Weights of a small image denoising model.
Model: 5.3M parameters, 32-pixel images, arch unet, norm instancenorm, activation silu.
Training: 8000 steps, batches of 64.
Data: trained on drawings of small networks of dots and links, 97500 training examples.
Rows from block 3 of a small image denoising model, named by matrix and row number. Rows with one number belong to one channel. Each number is 500 + 40 x the weight over its row's rms, rounded and kept within 0 to 999. All counts start at 0. Numbers have three digits each.
After each channel's rows are labels from the 100 images, of 14976, where the channel reaches its highest value: "strongest on" is what is common among them. Only what is clearly more common there than usual is listed. The data: drawings of small networks of dots and links. In brackets: how many of the 100.
# convs0: first 3x3 conv (model.enc.1.0.convs.0.weight, 128x128x3x3, each kernel summed), inputs 0-127
# convs1: second 3x3 conv (model.enc.1.0.convs.1.weight, 128x128x3x3, transposed, each kernel summed), outputs 0-127

convs0.123:508520459485483484493525542474542443444510552506500497462461546530496540484526538496472500420513506444562529407450540511543494486475541573517496588502436501570449493493569450503514494499443509519452522503489527485498481507478499542504502495518475428551525510538477467442530480538553500516520435422476497453403486478465527482528467465525472519556484500460449502491657518564564503589468
convs1.123:492520520493433491452611443471451550474491479528452433477547547510471563490464530528503423495527611574415496539515473470493511449503521486490471435440467487478466482555423525451530487488512474478522468467457481497480512479526501448518450522464484482502457498478570451548508527477480600427506479536518505499568460493525541507534535497459459469473586492555470496508445492497428438442508
strongest on: laid out on a circle (99); loop (56); chain (41)

convs0.112:513544549525458477479520510511482521498506459458517492502488504551397486561516556537455497539490532470517446500527509532475514470506436466498549417501457471522449488573448499510464559501494533451440503480517504513489535552538472535497410500521502507541533480629491417478487466522499478449493482520557444479476510610477540464529433494554462537496446496485462548397430542553546453470483
convs1.112:428478485483505471490468490486531463561456518466512561554551492523602464473488478484525499475517445575530549556491538521526487488582480518540463531465530443617489467471526475426557521534499483548504579476447498486536537438527496495519387472507484519519503506458494536488495541502488427574505514498514519438464485458478453563432533497419476485506492518449460439588468483465453492495530
strongest on: five dots (71); chain (47); loop (46)

convs0.83:459500518531468536551429570461527518460450499453461518566517482478473448551504429560439506506496579502437511562486476463459504501457505473494425509490499448517478484566496417563447447485498499449493473459440529556522533451510511540508573408540459565483466510513502511512492491481496461456491476551438403477485471526554521457463542522581523476468462578444478492510514511557449489526479
convs1.83:462531497470478464495463506443441464555507484440477492477489494530560532549469518427547506471369474459557473477457494474516507461555466528523512496491525476558431538412515454435482425525494473451435513524497425438528458465463478476492461539498516500483525481486549483530520534486460433472485463522503507498486527632531459557456487473429455454482456437537474518420515512465484468517534
strongest on: five dots (72); loop (31); two groups (28)

convs0.86:482501424531523450526491467504452504599543537521453537522449537560492493495536528442523575456483513534507423467547518498473438507451575481564554476417403519567565551492441530523567510479438451496540477472518556507411492455522513474473526552507504508508508524460498564483538489460499472516555444524448536557444489541521549481477468485518468462480470513472593517473523466491467482469487
convs1.86:506505538458437541524488470529492531438491449533479558512477511497463488383542465497430448454479532494508520480522411504492561585479573555463490447516494575457486515512537479445397495381516449497427556533529535495505498520495475474550481512447449516470466524464542462510475437517470554488447498463597501463537487484445484427483509473520539492510513559463513515522528517518471510460512
strongest on: laid out on a circle (97); chain (53); loop (42); dot colour: white (29)

convs0.66:465512446415500480543539596457528535496567504497459431509487523526467491505505511418439500506474515491557553526448512488551474478450532502473546597461452483556548469450454530501432480547470522461545431473531461475503582528481448478514518543474514540512518467513503556561500493556522529470532462446505460551491492455492538466452530479589486496488519562502394486456570527541511525553475
convs1.66:475575523550417474518410467456509528490485563534495514497445514523458540486546488499546476492496426517505477432514485451532472564538437499469474476509539429480431524502544502512425509468535433449471495544574494473528448482500542520579500451561506507438523510487499432490524506445521508570478518472458515416545502575432464479468515518397480490508535446445504560517490527488515446501447
strongest on: five dots (41); loop (32)

convs0.127:566610522485495527551471492570407459498521475489488509489507538427481471498476503465493527455531534512469450394453527549521520486570567545501537433500469501536526427530542520457494455558476458463440473518526444497465496563558496466542473533536434439526551462515477487460534478472497536496476501486560512546502468455542493513502418462482450548605539534520470497487476431522507461523481
convs1.127:518488497529494474481530494492506475404521484556477453513541431451475539498499516534452498536407535510443508571495421464517524493480516530542517497471476502442479551519436502433545455435516480546511492443506467540474535522503516497448536473501461526494536453465495521493480525490537495441523586496522597460487554497444452528548562518528512474464481456449555471643564486445488497457582
strongest on: laid out on a circle (100); loop (54); dots: five (38); chain (37)

convs0.101:506479416459481487526507564575580448396483469489559468492462472475498505465540491508520454517579512550433512531454459522506489493425535467505536484507537489479486632496514579541489438470507454489517602584489539531468494512501495490487516417495569516483484536456453498516499493509520554569484498491500476473442494434477527491526501572490553518541480474428480436502501497487513476561464
convs1.101:491538483470506465512519536475418538519548435573444490496587465420426510519476522505459534530466532445472401485471477463478489558486500561491446463512441518406443485486457509442549539535523487422548425444465504515455527501466549532485473538552474489510472522566488469487572498536520503505545436516448512520530496536533448484521551476514536488430519502530508489547480527424474431464469
strongest on: laid out on a circle (98); loop (49); chain (47)

convs0.92:503474521543595530508485477576503498505529485509438522523524488516529456483563507506473442491493485488482471495551528445419481500483494533480449501395529525517472462544519487554550469489517481446458523492467485460493453477466491505516558460431478460465524447514483591545530485428450408435465484449543365464479508504449545494489523523557471543522462537429505462514495543566483554431489
convs1.92:440507431497458471554480534517448515550470422401524471509517487439588472480482507437533520456425549439571512477452455455514519507540568485526507496493497432538505458430510528481490460528470512443494527575437504575458435507501512455504502492523480508463526478500553458445439445537524444574489496483515524527480534527585507495514494514476474433527431548475537571460535462498528501490541
strongest on: five dots (44); two groups (37)

convs0.36:591506497606542494496518489434464546488502443568473592509547538507449510526522549458556430494453516508521471533518478601465483518577490511576608526513434499445465498466498523525475529502493426543522493525475476553511420513513511512474517490481475504466561475526503529500524505503447478489549519505498456477482526445498541543445461486524497537513481528496441455402476524477523419490423
convs1.36:493472426462491566546499543560519516497484512434504439509503488448608493395513457464451509477474494476544489550513555500561568483567508482441482475535525416558534461448507531498482535500489562457511510553509484481488523515543524537577519424497530527536517550462499505514543449528491543549449533453502492565461484589492525504526522476443506462501563490498507513629507498477516519564511
strongest on: laid out on a circle (98); chain (53); loop (43)